Weights of a small class-conditioned image diffusion model.
Model: 15.1M parameters, 32-pixel images, arch dit, norm layernorm, activation gelu, patch size [4, 4], layers 12, width 256.
Data: trained on small charts drawn from random numbers, 203450 training examples, 30.8 epochs.
Rows from block 6, named by matrix and row number. Each number is 500 + 40 x the weight over its row's rms, rounded and kept within 0 to 999. All counts start at 0. Numbers have three digits each. After the name is the row's rms in percent of the matrix's.
# ada: adaLN modulation (shift, scale and gate of each sublayer stacked) (model.blocks.6.ada.weight, 1536x128), inputs 0-127
ada.279 107:503487513538510537555547513495494444504452444488462495540585459465470420476482534536533477561490540515461394497487520527478538502573503461448564411502551475519531416509464493479506518490539498537444509491528574505488534546505485485483494494536496577472482462531554431477539456460482515550507476494495542543469469529540560538459547504570434472500437396492517416578454504506549503495515
ada.280 118:552511506486483599449508422541507467477474479491487421527522450581520448533577469522530478423473496546498510509512422535508443473489472449549521561518547482486489484500505539516492507529470449477512558492457485473576442494460529534481540438491513450505466533409537507513531568477458515504486535534520477519500560516561370476503537525539525409491492550548508449512496537505555445546539
ada.281 096:486501531512452545518544475434507511519511564479519511560485476500500534518556497483421477530432390492474599509505508513457506519619428501540511534555488478481478464524516557523482515535532460492480427574541533517514525492480466517532495473478526516518512570554488543473486461522487531565497532453464502541472477516492517447513474488600516572493480626481486446507487605522439526482485
ada.282 118:515522481575510452471502464508478531473541489506552529560471506454464493502556503540565531483527545497558494510484500552468490498586594517477478524635488500544498512524568477521481571583548608538563520464524586545506491512573562491487466513578494513550468525553446492491501482500545520549484481488587485491500523458504457551476509506469536499513558585504489449490489501485499479528441
ada.283 118:540530451466489523522467505519509472508514448497509488519492617568523531419564525550563506493471512509501478524447504506537503455489478555525481487484531505448505504463505497444464511474478509477479531498517553475554551453460483482468550503467513501588681521429544449546572528483527466514472530557525536486515573493512471446513520522477509551454527422472462441495527502533481574530566
ada.284 122:492504456491491509453509459477457527432446478501484544513539487512435418487537482526495492484482618524562466473459514549526451509429506489534542448454508410541507487451491494460510493480460503466492492471551471485507467554493445517495541448484481500513549528463509516513526571527557569486531493465528457540460424517519418514540585440500448446468575406423464456551462514480500489556457
ada.285 089:515426510532556521534523453580479509419499484507536423489461473567495510465504484460539471436497520456522503469561528471461496532515437502518403451570528467490450516490469495513465468468448559553579479533464474558466456441520496529496483467538486502479501451474609464530470468445484455501474583502551470550480511500490423508536491440458565441461457492464458500550486478488506425518447
ada.286 121:507530435553510527552473529433518478565528501504514522458557495479531507584436540510437373518468490555511562526592491511578509522523479532447508405667477541464463533557524529494485517466580471489544511515548473467496507510504493511467549485512518553548535484541533468503471485534509475489497477449491497540523540542525489517551451553521460507507485527511520478497525545553476458540513
ada.287 130:449490540521457556519423438575514520537450443447404494560511520455420500444458478479468545546459499521538514434490448440486533459513484489491595453488493427466455524513505473551491476452527498473516468492549462522476493485495424513483477515527539527460483587555482505521528614473542515531472451506510485529457470537486501507491475499505448613517466511520561478535509573518540497525456
ada.288 108:558475552470470518501499572559555502496578476496504450492441575549459523486480508513527479520551564522507520476491426560507480474563498496490513464531484552455474471516550565537552567499422660526478462580499586463460521510597497556501567468515469471486580547505484496554470505475502449551507515483462496496525452437501483522506484468529502498514527486508507522527534524472557509498465
ada.289 120:480492473458495512505522522477515458594465547535464467565523518518452508461471440495462525534482509506412490548492611476493444520515472527544534429459506570545487422545479497483551534448546560464561462523472428522594532469473495602548484520531531514435441591522509458523477519447475524492491557504549553510451525450445528524513531498502505472469504458497502525489477572518515555510475
ada.290 094:509476470533531512494583430569507493571588477550474453502446504485485530487548507493476570451501508447535449489463487466490572541448501535518571430530538488571464455538424444442509504500459487504465506486492485532507552516456521481510475479538502416512527434560490478490466579511463522447515479491516466473482532574537546382560497454541524501565449443529496471529478504567480487500473
ada.291 125:411477481496487503462453474519527512487454525481500500462498520503491576497460454512422514493430509536498478502462521516496498505501512540475529500460506458643538501423536375469466508528475525472492512505492459486543477454465465577419461489471522489528437491421504543499468561483518516553516487466510508444463461527471439548515479459551491445420502373466552500519480469536566496487506
ada.292 104:443550493427475515490472515556516496545425554505546544543487554514498394520531449458514462526491518448482578497479527486537566467567487439481439466447493506454515523472547464533506482444513477460467472485515522454526518511512501533501524443481465500517444555432474437489531564435518458475547572416540470562478403523510504548577487470579457490516521449483507491474457526502495484492436
ada.293 112:555505505463500527459501418520514534536515488495471495540531468563509705508545476516488495486403413464517459493504528554493453489500492469461522415527518481439480443516493589515472491525477438567518471524527572481465464481410476452471523488511492406492488513510482497482483512502538455446490474498517495523503545489532525471520581504499473535519457522502452535497509584495494490522499
ada.294 141:517522539515505494495411466521500493485414464544460514502440528531479615507537515498478437520581492544530575511493467392513488535477542470461463463583477515564487504476563459477487592467542598477558518519523452528502503504495513498498525497495528520499504497524515556529495552529558421477513491488459433491496522522530506518535548490513507644496427537507433508515506520482524493536468
ada.295 119:527531489471537501511565492518496458548510413509534480493543516523541459545484511496450492502486465434474509552540603418527454487523511421498476458380568511530501524456519437543449487538489516599432467500523485450478508463473589493524490449487498538499468523476468449472510517473523489492495419498545513407510415494577465503461456465546465484445519463476444474517515473462545519527491
ada.296 108:499471487517502506479519474471520555498512512595541531539585527429459375531519488502533557502562552495491570461488429502448441536609479502551527446479452456506500514483460500468500498457546598454453516465446460530508470471502482480537487438446480535497563566525480527535544423472512487547477514507481451527519462485468532499543471461528461484461466472504464486539493474444400524494480
ada.297 105:579499490478528490508494512478527452490473481499493526496444515598539558517559499511605534550528502508530528472584536531473500494479550434494506494538461549585528529475545428553496518466528553472469509518513561486473489505525558546476510514508465528469528554561540529550498568503467492521488547565520535531539453550506529608357503515479558566522533586530514477474496511506494497490511
ada.298 107:470488481578490485582565407428547492536489495464515504520453511566565387463501521547521487484442451454539505523495469548540539544551503538483402501470504468511442415516557483467491404549523467474518463545510462520494522494468482517453498467460492470502536582478467487486485457514446455531474509539520481389514541513513520445515544506520509543451494492526546502480554548457493472462545
ada.299 105:457482472475523506518426418474524548500506486580549493515438477412505556500496447497456474465451477440428460488594538482494522507547486443510458437561487489469576456503465442494480530480490507542539523466467455523492470415440494471500471530497516479492507515518507585529451522500509488433527530431453493563522526525475428491431546503552568551480472501468444423484485571514475461478465
ada.300 096:478504509440477478469504529547543497480468530450478480495608478463518562503485494459458505486419449528531420536497492553507581510459532494424494467421478478428542400500489468553484488488518486518432480505469548544531545512481481461494521478572479563542446466489514455519511472519545484501519513537530504555523512569516522509472514464547436497621503418513559460496495488474587514431477
ada.301 124:461535498552507436534471538518464486544453530603477540495449547550529440473533486429575454503521514536425473528455541489551503419554556490488510467516558564509556521508500474517448551463536566458499543495502527503487501512524557526486462489497506556457552426538473518486561546494539513532494492447528515569461532487512486505473498489576541570568480378450541494462490506465531551505517
ada.302 097:520435491522457465528463481520454487502496503538458514557493467504402513463491470428421444518502518468456531524514443505483522512535560450577506521501525478538465471491507479494526477401508462445445465501478425522506492509550475432490442493598517472533440553464495464503444535447460454508505547493434423508485519473478423546559514433484517522565440581516488497542425515515525468522451
ada.303 108:497482538507483513494491475476494514553513568477440511510516460534481523495520524515412519505494441520460564486524437476444546509522491529486450532647513486508506500481451435434518521470551392530452515477493421522552517496438547486476520512531506523525515543429493455500513575488529504473567458469508498535557502553552494458517400490472547531523565487562561540427534559528512543498471
ada.304 110:396523500499452571517491545502472509471515488444534535539551462501519493521494462431524539526431477535497413522497571500470543477544545511544477518512479494553529506520463436437494599541519489433417503513511477454536508508460546588440529548472480527508472566505526539543510489533455583556464500522547544602492483562475492525523503520542468450530478527530577543480530533517520537550508
ada.305 110:574471489550496528534513564488541495451495467621505450487503524611469453515461524569521484513546527488466581510520608522530511448478445510560507410463501583435484480485560465565444517488495528529479480492456525495497542467494525505538513461564480483465569500542529481522460479480528476453483533450474469453486480510512533417536469452532516560538513580490479468534515455443486498500506
ada.306 121:477486502539514490467446541556525493464465494475527484553528481464509478448514436559482521506502534540501574513467411543516549489547484536553475554513554503490516551397564435499491488548414487391498450505533443533534540520508480501509509498429475505478484508406519586507486583510497462511494465492570484454472539474560511511456440425507534539554461458506507479484538586524553497505482
ada.307 104:450465501472467524564516468519432546537493520471490482513498568391562534384524465502459500457485455528478446560493400520545546480443473525534460514458493568491436491478559425516481444526512423457505501481502479469533534532514490553522437502488442511572489549491489519528503490469478444503461519505520511551530485486573543507558413482513519555515495424538582523475498495486562493505492
ada.308 113:477510461490475502509479461460461456512507542539543498507537446515524542549503471494453469465382376519470550572502613465492496544529430517529491540603455445482505511469493534479461533446498537556595492528531481428518478517392516510471547458519533493513466502413503541456514503543523473447531459515553509526511520492482465433475496493511489489480475453494441490477499513535575474496516
ada.309 112:564485482515454522511470520553460496456510495486465476480424503508537596495584540562561536517518527542574607498464499512456482412436526523442554437563490485516487522485556455477516487464459574481515509485505486522538626523515481500497511515445575540466527517449530536514503601495473471528498486520551473524498527538507506547464469472560521569548443512514505447471536483482502543463480
ada.310 160:493472463487483520446524460498462510508464490498500542468468555610449518455535479496549495435552562435562517480511472507484464517500468514535501455529504442614495505449526415498575453499503518499451448520416444542541523484523459541498484496484462474537494558484481507509524566469538535522505532482453447475481502493443502540524535410471529452393489396527525498548474435530543486466469
ada.311 110:535486495470471502488508546512533505585418481535460520451546526507435490467471464517436422595484524535527543533547492524477447529554543532463449503575562501507534540478535587501502547503545534541513495525452586553506527528491474422477485542493495551491470558541550570462514514509498521533509524543489539482535477533459501572512546493445520509552533542586549436474571537502564471534470
ada.312 089:534445506506500556492535536576553500456524532523532482473429497469567494499470562494590480509479550458502554491480547455471575440526462477515505421519401569559398450491490486445531496514463501468530489440484582523541507510569483493450494530435526461468467556548521494499459589515473500467493453489484485542478528467563492441514520471472497529533479518526437476483562486456467562455501
ada.313 133:483440510483458491543513504484473466513487538522480528491425577505470631474484517520548475516424571453513467492429550516512446478525486482526413471473533511505463474532527459490500475502468423579539439502445570468495508523446423539553494486488503499475541485594453523545516523494541548474475529529504495590506511530436543485550459484557485519446521437532486513584481501540477566506472
ada.314 132:431464492515509518509433552437402503610485466472446567479508566498502516557529534487550514585515558469473500464485540509439488469493577469533556452558502547559520467528520489480527507473539560488507471481495518510525542457490512516471457465569506502473554558582478502521508565509513491474553556499484556569517505436527489558516559525508502628520483504501492468491529539534480448448512
ada.315 137:563501458531447496539542516468486519499517484513496511555491523531487576489568547536608443506458516500462483464535502540523511506449507529460507438519490542505469516509532417440475525489521545541550492549490580548507474542447476511458516496464498488567572456532526484508458497491508531527448431489447486601463535460479505513431604508592514512585447547491446485556482552480448513468471
ada.316 092:541504547494529460541560507504551417441483560554504444537508510474518514499489507543493555401420483482447526570512492465553514538518436512444531505456518476423523479491492501501529466538464513447460527483539537473563463546493496465512548477542484522523541469346524435491481497438551517500479520527563529442549525501528405471486503476541499442451457436470457528473508495505532517464534
ada.317 098:524506508515564529482485481492472563572536479504502532516480517458499527520411510549456517514530546534456563466466450508568491521506451555522490520581543490548470463528467484568502456466516526516574489480490439459518521473491416541473489456501493521590533517454559490552544528552528407583405430514527500542503475495495527498531486494471446488563577565597464488477489522489515474505554
ada.318 128:491488589489490501508478517488459487475500430422487464490490507436481537489553500470455473489502542521494496494460469481499489493534462441501471487508536464586493488522501419529486505532508534435534485432666465536479539469439521478464446477526561493512552584561458437538528589466482488494516516570520472520476453549479534562455531532480451531529449459514575487557525517509477540517443
ada.319 116:502477533516496495471471514460505513564471529479477432460474476439475551498492456517422503490573517468532523516483585450543455453484439530525539512376519480487490549439497468443467513516448537505504559435603487469517551496503482502521502464542477477508497366418588515457496578477457477540521494494481491469536404508468499469498516498488540517561452440482492552517538469491482508489513
ada.320 123:449545451514471510564481561505452423562464495555459539499517639583515488563494560513557464506539542516490496508492486473494418438546505486467499565498533524500533542561446551507488503483520536496469543509471552483480466454489482561542543453516505564563526581510434469479498466506486475513508522474488526579499552516481580484521512591534464484506557476487544558506445514533475487484552
ada.321 120:481506444477537514533494461432548471524544542476500484524485582497461503408534490488568504562525589454457517460550555532512479501463534544498510482568537419552522483563463553521571514487503527458474522522510515507498504538495462496546591508573465545490466536529435441545507558543548554551498543489446466494507481481475493526549546489499483429609453459465520505538507477503539487416470
ada.322 125:508478543438562472476558524518468426485472508471455491519516511506482572475480476516493530530592491520595495447479488489493523491482533477442500495572496528527529559525523444526508516461542636465524493481416601462463505501543546461582530508518479566429513539508485379541526492492528463483469481527436477537530496450529489544550439491564490503543528511469515510495508478517467464496443
ada.323 121:497479517522523540476477576537420536506520463453496494533473544422512580501562569520610489549505546506522449521520521532488474514563468478484448398553545502496521530492500439537433520505553540478552416545477525514474517518492502503541546502474547510518549595610495517534474523473518522464513485532474533521530499501473439537485529521433536543528441606455479507506523548507477486521482
ada.324 124:479493520491525545546485453535464462454508465559517475409465490456449560505452455478437479500520500489504554500485564453480479500481506492528429573518538478588440475462495473478536434481471489485452427526561525424528522517488405484414481468471489509541499456504488559463474527448547493555487521528516498475443482507444553533423496463442508531548468395496543452505487506559549436469495
ada.325 104:469499575462494595477570450480499480469489468414490512502460497431547571577460544546484459543459491512482540514451467469497479474462441531533541479403536488546454529565541460471536477491524516456480483495569501554536479460399412529485527500481492500543486512453513452476463523557468501515483546489497556502496470520535493468546472498499495573590527430488401516522512503538493527521541
ada.326 111:495507517489514535519480421513558541460482536489477520552481463367464516527520422467521494521558445508429468505569503483490509524536509465542492454466523470425516512494483548480487557482492567481560554539547525503501441534557500538492505519477507464543519592500514596456489531515484488457524479503514497584548548423501509485481436495508533502538491604486415536547534552486442443459491
ada.327 108:544525502505468496508490528511469562550467561562558560514549492558501578497535431505534536491413401520585501508536618502492410518446521436524456491474539506481505534507503432533466470492414464477529460539486452542444476491491523495456470436516512453459486526485527523527463524508414578519511549489513534508537497479533555501462456489483515441488450450497520525481536449515506497440449
ada.328 116:537464446448506489507502503483553563515460436528551547463482473599441498508537461497505477415539540436525510532535571522519507483525510511469483528476491520535471416438568435522572481477442493477496481528581446483503490564472473577499479437536493481544505484408556467496492483448476463499474494549433466479453548465463483502455570421461488472492522450458536478503488592538490479480513
ada.329 108:438500488568477487487531588529461497464508493603513483481555520488497412496526525526521453519487476513480515465497500553507520489529521496501454538529520537502532485516598555449514506540521533542527514539451573576448510531461520546453494554551501570514478478451501543496520522548486508536423474521497538445499418464530507472548567542477393566562522609530429518474517534479485510531526
ada.330 117:570514487454527481547491459498492506573465509536522499476448552496462594540473524490570565520474520517398481469538505574462443535490525505463535495541521473482565521483596478493517518529530550522541495484576562514510533465513531535570409455570491505476456489512493487496521542439518533464475433445478547469461501478489566522508505557452571607510439494452535519502475515457539493469474
ada.331 112:567499439462446483590403461491472533496476475539492512468480605581457583528539467467579558484531538464443526497506472558507487476524504508508485479521538525532501487520501500548481514467505522514555481505439527424486533461556513530516540563475448566531567551485505566496524490521470555509486545505483494507582427525505594522522505450506475523532484576509436477446533504440542472519513
ada.332 124:464470516517426476504475534504447493509506532525478498503474462481484538486507472465436485485464395533447470551527596493529521535588512472511497513601488492470495563484473549552526473406557431528528511507502495481451499449469498497480471520566521549510481563456499526460482475487428450511521543576553510641463507474533473481482471513543501562487533590496450474460511519546525480447498
ada.333 140:490504490507506446549519427510495472515508505516516522520446602567474407520537475491512503490503524460574568505467548512454465491470486515502505518411508515581471513492538375454505467481467500433507463463493487457489476475477463496487475449468472552519528459480496480535490549475513485527525505508496468426483480559472530534507508478487442456495463340441539481517453433535574486422478
ada.334 109:518528531548495511513480531474458525457542495427498519497391469562554552477547512466502549518544486489449477483527450506534490507493452492489531391524417520539462535524484561484504471502446559514425516465473534463473507433491514493463505546533524452473551535571500543546502478446564407489463553472447552512479489526442531509474473522543508600489511511507442513553503447430435524524564
ada.335 116:496587479528461503474504488547505424507482467531437538472535500506488486581508548511489401520472527493472553549495433475472464519418557541490480468607513519547552483531445496511490448513491480529497470544540554563536534486471447583513513519530424555454529536545494533447493517537481513468543499501481514626536430489427554543472455444522543481514472512520547460564494510480508479497489
ada.336 123:510503520547500560455524459472513476548493528421508500477457536501470534504503528561488540464496511492535493492493498533462529552505494540520519524522516508517567553429597456494477478560481497498471468483535499500554456591522487434508500496485500458485505474425534476521464535467476546522524495509463499486556491474514419420544456443462497347424537449558500526558524387439517549486453
ada.337 113:481443502513555469504514559506487482540534512487468513477467551566472569462521493422519488474548589541520532499491508530562512517575576525434564435607533539548473517496519497471466570501473642506486426509472479516499484510582458551533478469526489514524534479590520510555492506520448459501561482511450551489537461494433475536481510421514440528501491499504477477503504532501457502464507
ada.338 115:527469495555492431506491497485498493475451474456489441572480534565510533436496481452496507494497531559516521517438518534511408488432552567498478431496476555588503510496569465445488601520475535524497529478548479520436553478521577587516507486539487515474459531511501459525470575527580480495502557531478535451476526525523505493486440515522454613561531451504511438473513518510562513515460
ada.339 103:482460486544451468542476428461540450513460417567529525465494625554538424499472502469571463498539543513494569445444494493437496510525556451537476481555448488589533478516521505503513526493453508488465509469527494494517470548529523536569524534534579521492564599477511447515514527505529486504457466526496481564427502537512531475509485445484473507549495526472531410486515526469513474522414
ada.340 104:567515513476473552480514463503510509491468561502554564572428578447453515446458491565584534435466512517467555537482403574483502520511519470496516462517460576576490544519480433517483442487495453484555506425514541505556495530495502518486497477498457504481493553441530504492513444508502495485479488485558496505494495475547517500446570507523434430501471409463601457466482520527457558529491
ada.341 099:462445533465467502486521485517466524504479553535495463585481439453458670513521448488488519549508395524513436470506462501559453475501537494534561467471453484502469488501462528505526498511486474469520515378514497483529486488449490548475445532459549541466456575525572517500514513469459479482509475527550481586505518479574510496488521450503475464525454558464483508522472468582455516553493
ada.342 103:516559489500555544471568475478524467542504538487459492553535583555536477529489534500554569534502537518471521528512535528531468486517499494467549549524574500502535514469512530596496560472500452554524494499440590516502533492507464516473563526470523595475525591465477531478589439492457510535552507532492532477501532508522445511515492503477424429470558502557454572566485455416553479491533
ada.343 115:555525524529528505576573514496488476531478470466536449529549585523592492538487533538561503489474547498501514484481556518548472519484475513497480415569504542453477511506607513579513497520541559492507526483511578570564512508505516517449496482484486453462550606530510541424416525504475450509485466489499481461497513533519502512505552520563454542465541593532457474521551497541533479493569
ada.344 120:482519550452504501475508482465488523501491495530521531495549549415451472487484505501443470459432480478556509510571490522512512476459495468486484436550472449624483463487494409426449493497524497516473477578531384484501481505483492530494486468526488428506525557495490527524501512494543462561486516470500483542513558510485504508548463549556512494503527430464633490537521460611442508428491
ada.345 112:499474512551482550463539553534498550516531494493495525530479528548464438453445563459562445526451542536490523520482535532516478483563489470581460499446523498388473441494444542537554567510451453499526529520442557481515480583369544459509524497499521503500416532474507426519530468493529532521554492576482509516523521452542464491532501544504454475417496512431452482518494503505502473449491
ada.346 114:613536496503478560472455433474536473506519509487551564526470481647506524486519489485463555500428465512491487467534552505451504536486528460495523453486478485384430476478503535513483481469465475487513490533516548524514480472492440491506520463465470439496493472463446572500471458489476500466433492509498531486524508501600517426499610448535539557462555566497497473513549579505493490508478
ada.347 094:549520540478476465490437568572527479475538432459466543516450499469452464479488526543511526509555552483449534487500571557471514511544539523500518448485454474471515522488525534486495572462478578491520478558523549506492568479538545581470578489534526537471538577502508476528531523511514459542470502552499512422544567434451510427555546549408514511522428557508473452463532549566489516511502
ada.348 117:519557431394538485533497562547462447548483548535514556574506530570452562386495540537539549504478502544469561462508538509469486514466514461466480513503467543495569467510497507513490549475521464496452508456460547532492562489501506569519458509544525567461498465495537563465504475503436520536470546534507521486512501492506470520538629523535491588514502458412556500460508477525552496509497
ada.349 111:448494494458520528512484446568529500533539517389479447565541401470479538469461449497520567522519512536506479517499432483468510543522449515392478476444517537566521547554476535554427533444516491549498502493426482573482525508510505476495488523548491485450448518545548535502520591485502441511515522511516511605459523496490499564501498508561529471537503535556468509512499551464487596507475
ada.350 130:506480525499527549485495524484521504451464541533492507451481597498493594459538485512556473460456510540556478487494551482436534431499507534559523570388493554527497484514499486406530508524490403449511480511553465534551487463468457518504479503484510537529482647524558472520511542507556536483523550513408513559586508474507499500462469476521498490477487463520549507493499429477557522490459
ada.351 136:508469449491488519464513499456518532488462574572512539456514508551473455505471478490495508465449423529453511488566625494512491557535504475530455508571505449385502502480437553514480513533503441512550524474415515434581442521500521548511491503504496491457489524463497536477515483462499501467488496474451511607486518542516387535474480524555501437446540453476411500477474472465514476479473
ada.352 119:494518515491509451483471507498460564555465544527526495541449474512515443476509487498458470444501489465512459520432545462474502493560461459528479491486529468497471441427489422529484464449480523461498511521619377492548486482537510498417479484543463491548493515428499364492511508532454520506481482516602479502496529532511491570532498480439501561416440493484483515500500586484557520482503
ada.353 123:462445478524444492522547367492465432513495457458468439526468521544441529468531463473481464522463571509495450492526496451529490514574509517523516527461491486553516554524519457503493438571543519470414445514496398509454475543426449531493466489454525431537547587513491463517484554484518420526532503512490529519471437494450454499528541506522500567456563511480489549511541535461502550517483
ada.354 118:563484501517510446492398480493501525507567478547516483502516546562459612482497522501595471534514530478445507469489500522461462508473519529447500478445492487491486460544497487489453536468528514539471499418512483578510489461467518563534456502523504558423551560508544476494503551606494521472482523456468523511479504488480552563476512484570502624604528565481454517504475535517464487445484
ada.355 122:434505436475478521491515478520508475481451508434563504542551530541498343494526421447513525478513529421409532581539528480489510508542543521517492497561496432537497484490578566495483519452475535548502481571482427454524519504475513451514499454469469474513528550471490528449455497497550555451544482481482497593532435496455493456470483478514469484418478512489469526503477449547536481476507
ada.356 107:525507522509442466525525506484478469435528513504525459509461473472532594506462553526518524481393492430456522473531499495450485505479439511453571479463519541489410511532479542588508487483435412531584503583446512473504487475425496504508464433475491451527466423467520595489453490475472448521504483510557521468502465505538522414513546471488532535570520461493544521580515492498464471525491
ada.357 107:605536459476570507463523482517514563422466516507513493522502556511471502501430534505523537538511542517495490483543513485442453520492570487484429438601528447494530508513543529542467484463511533480455509502506568516523501469526467530505532482510564474486604484527487501488503517481499522394481553554567524504522495446457465471464494500506487488491607609505550408552481527494527539432481
ada.358 117:553481555508493587533499457499476551503558496598428496473525526421494569452511485520581444473481574479538446493502649510505497484508463562489509507568513447592472499484514514461499535496503506566556519528567416540520488509562508443503536499486496490463477495444518504508535500541501516537443503434512490522503564493498448507567503483549528522461564497488483501505458495551539504455458
ada.359 114:554477541500491488499515556501485531538522495518513474508459501517502438555551381485492483493516545490554509525549468517511525581562419484499516475459445525508495477484596539450457532523482526556454470545457465468472482504489522467446500487477502475493437472491499553501522478521533526484441488506553437384523522479590473549458427461481453376480546454532522470481516427481500532435471
ada.360 108:571545489500500502506569556556536562509542487456556518464485517585531540513553515511552477467464423473530550534553528450494520566482513533358483486574458530472474449538529467456500479505547434452513573525533561505521538503448488589477472471508502459445497428530450432509539497500469509530485519532502522550457556535519535465546498493524501586536497495443501473483533469515483548496518
ada.361 095:447502438473520502468487628549492486486468509512524489511473560494503476491507581515571599426385480493486444524490484509505558448505523511486507454457579541519533555467493517489459533484525489499458509532513525467487391489481541542559458504476509562504521467417491504471444513522531515479484452547507529574488462493434426568539482492523502476416480540481436479478484520506501569497498
ada.362 126:433489481450511526523487533501460494484423524517520532509518514424471488479542432424439517502505528499460425441524411527488516532467478519531481469448535432538516526464504460515524520488480568458509502506535397519435469491500516529466499474544412523481451560445537543468490555488572506491523543475476484466496520467475407569483451513560448483480498408470520479539458463603537478535477
ada.363 110:476518512538450497500555523491454484536525568512460521403465520600493491469499451493428529468496584507535556513476514506502570489467565518519537490458532471560519507482505466465527501499561467464517524475526446576491535515471474443533471512449535507506478470518552461527542539469498444471585524478479498471466481515480570500489497448482439496447521367489563591476514428543569533487450
ada.364 111:522518477534530454488463565517499568510530456524482534525525571532449520479496481528570414475552524515452504477460501552504519514538517474458460484572438444456481528529500519502503520474495532536546558546552550546501504460543506507482552476504540457497507564544497505542512504492548457497507467463474500654516533437499522438531485548505562558553508581448497404473512568583511528474465
ada.365 117:491467480523535521480425492560515461490483558549522513461497377441446467507522484465496472524531549510468557502480422450450467484477512471509529553448545412490579516517531505578504453504440508474459454489503514416525492478534492546461529486507512460499452454488555503434473516486521556565522545469507487550521514584457512476504436530532599468519518562483510486533425520494532410490475
ada.366 094:472489455508520567552534457522430469463509424541465567534424518448419503393498464409525448495507475440443461558482508496524530465588511494489539466513518489549504506533556387470473492442501519449562501496494506466527520504423444453483518460571471531507519539529474533508445500489484497516468541541519468537432501452440486531520543473486472524515469496511425512503472501534476442455462
ada.367 110:539443466585557468481529589558523471539525493493550483509518559571501395533436505540493542507520557524502460546520500567557491500489547499471544499444522490490558564487538490494577515506527572419502491490427560571529480495576482455470538461513501564552510531464495499489499465529494510514528557539495514554522494506505455432508467511492449544549548548473452474492536489443529551546432
ada.368 106:518559468484523444465529528550490497516496501443476517506508544591505521511537501501419518495492563525449509541541473549507515451470513457475429479636530424509487554476523552499524468562551496531425446462446610464519460527535536519493541434552520505493573561502552549505516510537483490531500507555434480551492496443472539469533464479458522507565525518483548409490491498508511555490480
ada.369 120:468526441525547533532521518548458470512525452549472463507464524553490557526494510502547473515554507507490484504565491467466618474529578509469411481550500538528508513512484541482463535473495524546484523523474628522504523465524485586557522499618522506441552570534488523493492521503483558534476536459455490520488448437482519503479588476591523544532548553458524468543500479470553516501466
ada.370 111:511487482491536417485564528502435496434455476447526526470461566582472534543467531536579489478517487485507460540500559504513485501473450507517508395394429517510514602498540502440536557476533547505515565475539525478422478505491590425534500457560495496481434497429465492496522519490544497541466512497441470523449486491424476527457498492519525441485478455549525450477516473534509508474505
ada.371 127:481520459542474526459496496522520502497469526598544542533507511617534407514512476482544535412426507468443548519571536518520523543529464511511482490520529465474485455419469501543542471428484428465530533504447565437562478477439508525511524466494488484497471510374520523491480465436496488452494553510545486559481550494487487506480508439526531435454475504497575476539509497479551509431505
ada.372 118:474468552513552513480517489483484490518472488516463515541477587606468531515510510438518441525523519607516564480568473508484502490489461506514503472572448482524565476552546488507500518455450512593485551457507480535591590583577533547560528540438482551501494529544558525495479526484531498502519487508497481469531511495436519527445523462590515523528508454562548509430540484513481540477459
ada.373 122:413441467495484515536469427487500533515468480447512551486462485505460493533551477458462512483542522480479516494467506469524483512506503501504463504566519417527533500470492494463532448462486595475447514499496485527495470499445482542472434506495474514443507495449500542537513648441519512537511513539471463576455524465410448530498524424521512554413444556464409513562499498551483516463419
ada.374 111:483505460514513517450507588531536493466505476562575563427494496634518550508523531527480503464455528453490515518484541507415543600456497512478504516483535517472490639457540573535555464462468492570485519496457497528467529509484493540488527520499478455472470527391565432494469489461496451484446488530490490467521487458534470479520489474480449544417491518539461517481523495540538479510485
ada.375 121:544436551528499559529497528539512483498533487513530562563449599575509570445361457506500462457519532461537490506540549449542509491575562475529521546500451572461451465515510501523529481505435515539477509520444496514530504547550483608510478516431526456497504523525519476494511480517467536530426495517509469450510514496540530467518535430527472518465466417493487488508499405493546467487514
ada.376 099:476492502528529564530496536502489464495546464489479598554499471572482522552505459516490496512547569494491539496506592468471464468552484550462470469627496481555520466496467438450531536431441531530518501469506430579557484513490484464502488492569477527418531488492499558566482452460489523589501549502503515498497544522437534558450411469453521439468499522531501511491469444512473476453465
ada.377 114:490538515488485434541493462508483497474511508564463447448526544556454465489526454524437526461543537463518488500527516531486460471486510492484512505433508476608456464488489445468502433466446544462567496556516398529510515430448465468497448518479452433464539553528506399473456478510495457459477482469445489476474484517464504507514600418506518532407558426526488491547522493480493470426517
ada.378 117:491524495451503436539495514520548514503483456492490529512485494456519471493456487529509557533505486517469571495523501541522436511510555518444509427599510454556580462457475464469457516516534494524448483518487514516562543472516509583472536524508466513525497571502528501502527563533501535520462417494511434555502426444538552570537570450468599539570562554521513533549481573505498427469564
ada.379 101:444546533536542579519514524492457537519501450496552540540470523668480558472465533577530590547487514518529494488537525454528510520526506451493499498513539561497526549478419532548485483492453541534525435554525536537464552512506503589509472512569493514431520598532510503502515522454475509500520481524508503555540530499506517536448545557504538567433446483465499496538527519505475536498446
ada.380 111:523483490592553458555522487586525381507478506523525507517504483525459559464515486489599525560535569527557467472480496449464489466454516489491610538572529542508503505446475492472493500472513532506471522514557542442466567505527528583538509520512510499528497560497512558494520478532528508556545489478466507563518537520504584525462455445518541456597473507477504546480499518417549514486540
ada.381 095:475467491498517459518542498515599509468534527491477499510479518496462455461484506434539501511496503537430572529505522528549547473457558553544541481569465454524503462512545552520491521448456567491473515425451569519505494517497501482571476480512455527493560460546571535488486484500526530494522533461485613606494512471463463550537450511553534505624537540517552459470515565491500428526460
ada.382 106:543454495502545592486580441441515486461512496582539500515537517510481534527566522494601503534532457484538482498540671516501523487508444474471521517446442501469489496504513503548564511447473523455585515528519467503486473482509530477447505514498487518455471448534540532523530525517511556534444484444570499468501565515509438510526520486502489459511511430517443566495482411452494544536514
ada.383 111:461514470470507526486494503489514486534469501433493483465493432465432376516396513494428487493478575504514527485473353482483456516437472484562475505476497449462514530448538480446469499522522553387502484453469411495457469479526546468498454449550499463495464484471509541516484542527430545476506506476504461519505459487539471500489460465492456436486562503465440517450446527464517542487509